config.toml
arch = "resnet_bottleneck"
model = "self-supervised image encoder"
dataset = "made-up road signs on poles"
train_examples = 245000
image_size = 32
crop_scale_min = 0.3
horizontal_flip = true
color_jitter = 0.6
method = "simclr"
norm = "batchnorm"
activation = "silu"
depths = [4, 4, 4]
kernel_size = 3
stem = "deep"
avg_pool_shortcut = false
widths = [192, 336, 576]
projector_hidden = 512
projector_out = 256
projector_hidden_layers = 1
temperature = 0.1
init = "kaiming_normal"
residual_init = "none"
optimizer = "soap"
beta2 = 0.95
lr = 0.0014
beta1 = 0.9
shampoo_beta = 0.95
eps = 1e-08
precondition_frequency = 20
max_precond_dim = 1024
merge_dims = true
one_sided = true
adamw_lr_other_params = 0.0019
grad_clip = 1.0
steps = 12100
batch_size = 128
epochs = 6.3
lr_schedule = "cosine_restarts"
final_lr_fraction = 0.01
warmup_steps = 600
weight_decay = 0.1
adamw_weight_decay_other_params = 0.05
Rows from block 9 of a small self-supervised image encoder, named by matrix and row number. Rows with one number belong to one channel. Each number is 128 + 32 x the weight over its row's rms, rounded and kept within 0 to 255. All counts start at 0.
After each channel's rows are labels from the 100 images, of 14976, where the channel reaches its highest value: "strongest on" is what is common among them; "peak on" is the class under the peak. Only what is clearly more common there than usual is listed. The data: made-up road signs on poles. In brackets: how many of the 100.
# convs1: 3x3 conv (model.blocks.9.convs.1.weight, 144x144x3x3, each kernel summed), inputs 72-143
# convs2: expand pointwise conv (model.blocks.9.convs.2.weight, 576x144x1x1, transposed), outputs 72-143

convs1.35 [146 136 135 102 174 125 106 114 116 147 110 117 139 127 100  55 164 183 148 139 159 120 150 121 142  85 143 131 112 136 138 139 153 127 134 125 125 109 171 188 148 109 173 124 205 138 112 180 100 124 151 102 127 206 139 112 121 139 138 132 158 164 167 135 164 136  94 147 135 132 153 162]
convs2.35 [142 111 125  94 135  69 112 113 151 150 114 135 113 177 112 152 141  67 107 145 150 128 113 117 146 160 150 154  76  91 133 181 121 201  95 172  88 104 144 189 165 115 159  60 184 116 130 115  73 104 115 170 178 125 117 115 169 117 106 134 160  94  90  88 156 165  91 133 116  96 115 135]
strongest on: pentagon sign (51); brown face (25)
peak on: face (94)

convs1.114 [143 163 139 158 150 178  66 130 191 102 124 157  79 118 139 144 174 150 139 178 143 112 133 109 134 102 154 186 175 100 155 130 141 146 120 178 192 163 144 155  93 113 121  71 103 164 113 106 119 129 125 137 176 138 114  94 146  91  98 118  79 154  97  59 130  92 128 114 145 100 160 163]
convs2.114 [113 191 164 180 186 166 123 109 142  73 108 110 119 160 123 173 196 133 143 160 181 128 159 163 145 176 147 145 151 130 153 158 122 168  84 124 105  66 139 197  84 104 190  83 124 101 165 131 115 160 133 192  95  88 155 140 121 119  85 126  80 130  76  92 176 176  79 120  89 139 160 147]
strongest on: circle sign (52); arrow right (30)
peak on: face (92)

convs1.16 [116 172 130 113 125 148 118 123 165 142  51 113 161  89 122 121 113  75 111 130 151 136  96  91 127 161 114 185 205  99 182  88 151 138 138 126  57 208 133 121 136 100 133  82 106 134 124 116 139 154 121 134  84 132 137  88 128 169 128 138 101  58 148 155 150 160 124 145 110 113 103 166]
convs2.16 [140 133 188 141 159 145 137 111 123  85 194 139 153 108  91 117  65 132 120 112  59 137 134 113 107  82 100 138  86 161 144 118  67 127 116 150 143 151 125  93 122 115  79 143 112 133  82  68 209 134 222 104 170 103  94 124  72 120 152 197 103 156 144  98 210  98 212 111 151 115 140 152]
strongest on: pentagon sign (46); black rim (45)
peak on: rim (52)

convs1.134 [136 115 138  82 103 157 123 113 165 151 103 157 100  90 147 134 187 117 137 106 162 101 136  99 129 102 125 130 181 140 139  86 229 139 147 199 143 164 186 128 149 149 133 103 180 130  81 135  97 113  95 160 192 196 176 118 170 144 118 134 112 182 117 119 121 125 143 153 176 168 123 181]
convs2.134 [ 74 149 139 161 114 109 123 118 132 112  77 143 100 158 101 173 116 142 111 145 101 144 149  94  95 113 172  92  62 183 103 160 123 129 128 128 144 109 135 113  81 128 163  81 155 121 149 133 193  81 166 177 138 149 148 141 126 105  57  73 110 104 133  77  82 137 105 109 102 165 158  83]
strongest on: pentagon sign (41)
peak on: face (88)

convs1.99 [123 115  84 117  62 116 125 126 169 143 118 106 126 138 212 123  82 128 118 156  80 111 116 147 145 112 128  70  88 137 107 125  85 138 151 130  59  66 149 114  65  94  86  97 131 136 124 100  59 113 151 106 113 128  72 118  83 114 105 115 142  73 137 133 137  91 122 133  89  57 103 119]
convs2.99 [175 113 143 113 151 163  85  99 153 142 162 119  71 106  90  88 155 152 101 151 105 144 119 143 111 137 152  92 144  94 126 125 108  99 118 187 154 130 101 127 202 139 133 164 137 113  36  75  85 113 143 145  95 129 104 135 135 167 100  97 117 133 150  71 116 157 135 162  77 147 149 159]
strongest on: circle sign (42)
peak on: face (75)

convs1.20 [154  71 136 193 186 137 107 119 110 143 183 128 189 142  93 130 150 100 135 147 164 174 142 139 151 119 165 104 165 162  74 134 132  88 145 155 147 104 154 152  79 105 210 130 134 149 155 121  85  80 123 168 131  91 154 165  69 135 113 180  69 168 127 184 156 148 122 169  94 173 159 150]
convs2.20 [114 143 131 161 122  93 178 125 111 131  91 171  51 107  38 141 121  89 168 132 126 131 103 115  87 139 113 195 117 185 116 182 186  97 155 147 132  84 101 139 111 154  94 116 116  94 143 150 150  89 101  95 135 178 146 138 171 127  99 111 146 143 133  80 114 117 115 190  83 149 139 121]
strongest on: pentagon sign (64)
peak on: face (82)

convs1.56 [ 94 121  91  84 103 165 109 134 136 163 131  97  98 115 114  94 185 136 101 122 172 133 112 162 111  96 122 161 131 158 171  90 145 100 101 137  98 198 163 109 149  99  98 142  91 117  79 123  58  80  90 172 177 141 172  90 153 136  62 164 162  94 126  85 146  84  83 148 135 108  84 141]
convs2.56 [139 161 150 162  77  70  76 146 157 123 153 110  90  81 180  88 120 143 117  82 150 120  77  94 135 169  81 114 120 139 123 107 115 103 117 128 115  78 146 114 103  98 123 105 124  94  83 159 170 114  88 132  79 147 109 120 136 109  66  70 141 172 101  98 198 129 111 147 137 139 137 129]
strongest on: white face (31); pink face (30)
peak on: face (90)

convs1.90 [132 125 119 128 141  53  94 181 121 159 100 109 107  81 126 133  94 193 137 139 156 146 107 139 113 108 187 136  94 184 148  82 141  90 162 132 112  87 160 156 119 127 109 118 164 124  62 125  77 182 104 129 126 177 166 122  39 161 109 168 151  82 132  77 143  78 115 167 133 110 107 146]
convs2.90 [136 127 195 182 144 183 175 151  81 111 135 108 118  65 114 100 140 119 155 131 209 157  98 143 140  67 157 173 113 108 167 123 176 167 112 116 127 120 121 131 154 119 155 105 145 134 167  82 129  74 143 133 119 150 119 167  88 134 104 189 105  98 122 141 120 110  95 109  95  97 122 107]
strongest on: pentagon sign (64)
peak on: rim (46)

convs1.112 [119 110 128 136 142 156 122  83 160 195 131 102 141 177 133 137 147 133 114 121 152 163 186 129 140  89 196  88 140 149 132  90 168 106 202 159  84 151 175 153 149  77 161  74 125 116 100 125  73 101 176 136 185 108 125 161 112 120 135 148 138  99 163 156 141 136 169 109 127 160 169 123]
convs2.112 [156 204 147 134 160 132 139 135 136 155 112 131 118  85 170  85 132 134  59 156 132 116 120 112 105 122 130 114 108 115 101 117 126 128  94 134 174  82 157  67 130  83 108 129 111 194 108 106 117 118 156 110 122 145  97 180 110 166  85 100 137 144 118 127 133 122 155 113  95 104  95 132]
strongest on: white face (26)
peak on: face (96)

convs1.123 [161 113 130 167  93  93  89 114 120 110  67 139 152 104  58 147 130 118 148 155 136 123 163 103  88 152 106 107 126 193 100 101 136  89 155 159 131 162 167 118  92 119 152  87 193 153 123 142 161 134 154 103 140 165 164 157 126 140 127 145 171 123 157 202 150 142 130 202 108 233 123  55]
convs2.123 [122 145 172 129 140 100 205 122 184 200  78 126  88 129 115 166 184  95 101 150 152  84 111 143 153  85 120  93 114 151 108 155 170 131 150 114 152 108 115 149 103 192 107 115 136  82 172 150  81  62  59 106 132 169 113 143 177 131 160 116 178 148 174  86 150 154 121  58 115 136 174  94]
strongest on: pentagon sign (60); arrow up (28)
peak on: face (96)

convs1.38 [122 146 109 131 179  69 145 118  97 153  76 121 125  53 133 190 113 118 103 141 116 143 142 149  74 172 133 134  96  95 117 122 123 129 130  79 133 132 123 128 196 145  79 161 137  82 125 110 152 156 145 172  92 108 114  77 162 139 168 166 153  77 125 149 103 152  90  88  98 145 114 156]
convs2.38 [ 19 131 154 154 122 145 104 148 176 168 110 120 135 137 111 122  96 129 147 134 183 159 126 133 122 184 108 150 120 125  84 136 108 152 117 131  83  55 134 105 138  86  82  84 112 101 106 152 152  40 128 146 113 118 149 159 115 137 148 120 141 145 166 104 123 136  65  63  93 115 122  83]
strongest on: circle sign (64); black face (34)
peak on: face (57); rim (32)

convs1.17 [104 100 141 168 121 135 130 164 145 133 134 112 145 147 161 114 173 104 159 116 156  86 161 174 108 139 124 162 101  86 135 135 147 113 150  88  93 132 127 155 124 123  85 174 118 170 168 133 219  97 103 139  99 139 155  93 150 134  86 157 165  95 166 119  90  87  74  86  96  64 128 115]
convs2.17 [161 199 145 104 109 151 147 108 129 142 148  69 102 109 112 138 112 128 154  81 121 141 142 167  73 163 136  78 128  77 107  62 135  99  70 106 141 133  71 131 147 143 123 188  69 119 148 150 136 113  97 160 104 167 166 112 102  81  88 216 120  44 118 140 105 110 174 176 142 123  41  82]
strongest on: triangle sign (60); black rim (43)
peak on: rim (55)

convs1.82 [136  87 144 136 144 141 153 129  81  83  93 135  99 121 109 134 123 146 110 131 132 176 161 134 113 156 168 103 172 174 102 171 145 170  88 150 167 118 145 121  80 196 126 111 126  78 147 108 115 142 177  93 167 157 175 137  98 133 176 103  86 151 156 155 102 177 148 118 171 199 169 137]
convs2.82 [ 97 158 111  83 175 104 120 139 137 177  77 110 120 126 175 134  90 164 118  81  90  65 155 137 135 150 128 145  52  58  92  99 136  93  95 162 172  76 124 125 107 124  91  75  78  87  94  76 119 108 173  98 124 110  82 154 101 107  97 127 106 164 135 112 125 191  68 115 111 128 141 120]
strongest on: circle sign (50); arrow up (32); cross (32)
peak on: symbol (48)

convs1.48 [139 129 126  88 162 136  49 109 161 171 149  95 139  84 107 139 159 101 158 140 124 134 198 140  90  92 154 134 134  91 175 157 147 120 175 131  79 191 136 135 100  55 164 110 125 203 139 186 109 110 134  71 139 107 144 165 118 160 148 147 139 126 123 170 204 173 123 160 150 117 107 101]
convs2.48 [154 116 139 123 139 118  65 218 134 122 152 161 156 118 165 193  57 109 107  95 148 155  82 121 167 112 113 129  90 108 125 106 167 147 152 101  91  97 108 141 124 134 156  92 144 110 107  79 152  94 148 164 139 139 143 157 188  58 155  92  96 165  87 123 108 124 137 146 127 135 143  74]
strongest on: hexagon sign (79)
peak on: rim (50)

convs1.77 [ 96 134 109  49 119 109  44  69 148 125 142 142 111 107 157 101 152 108 152 135 202 109 145  92 138  79 101 104 127  16 191 160 149 101 129 121 114 155 144 170  99  47 140  88 121 137 138 147 142  82 154  66 153  73 110 128 129 129 157 112  99 114 127 158 124 136  92 132  84 154 118 130]
convs2.77 [126 211  90 108 145 175 140 120 160 101 123 150 163 150 127 203 166 186  93 172 185 143 173 147 138  95 119 119 148 181 146 121  84 129 171  41  80 140 174 140 125 130 173 115 138 193 132 181 129 175 156 114 137 145 149 121 162 186 129 127 107 184 127 134 133 173 118 182 157 193 211 165]
strongest on: triangle sign (79)
peak on: face (91)

convs1.40 [141  61 155 114 164 110  91 211 151 139 123 192  62 147 113 160 142 112 157  32 174 113 164  86 182  63 164 139 117 115  88 124 132 126 125 106 127 143 188 180 137 167 121 115 194 173 149 104 112 119  95 111 126 134 151 154 112 144  53 103 103  78 142 149 103 115  79  90 121 130 152 159]
convs2.40 [142  97 143 140 143 183 149 127 118 110  97 161 136 136 160 111 178  88 137 139 100 124 124 148 116 174 167 117 156 137  91 127 128 147  94  87 111 126 129 152 116 126 189 123 153 136 118 179 132 164 144 172  92 117 134 167 158 152 154  93 203 156 107  78 166 166 139 188  97  94 152 129]
strongest on: hexagon sign (80)
peak on: rim (27)

convs1.52 [165 111 182 101 134 134 133 100  64 157 106  84 104 163  64 146 136  75 176 161 119 174 137 102 125 120 178 107 159 142 101 135 112 119 129 134 106 137 144 108 128  64 219 119 127 158 128 108  79  75 163 129 147 139 141  96 123 118 118 146  71 153 179 143 138 198 110 111 167 119 151 122]
convs2.52 [ 52 109  82  75 125 125 133 124 107 156 155 148 177 140 121  97 129  91  78 173 124  91 135 127 119 104 155 168 113 180  84 109 156 110  97 122 161 119 131 105 112 117 125 135 126 118 110 124 111 154 129 127 138 105  76 182 127 124 154 142  76 190 125 153 141 122 152 104 150 111  96  86]
strongest on: circle sign (58); pink face (27); black rim (27)
peak on: face (50)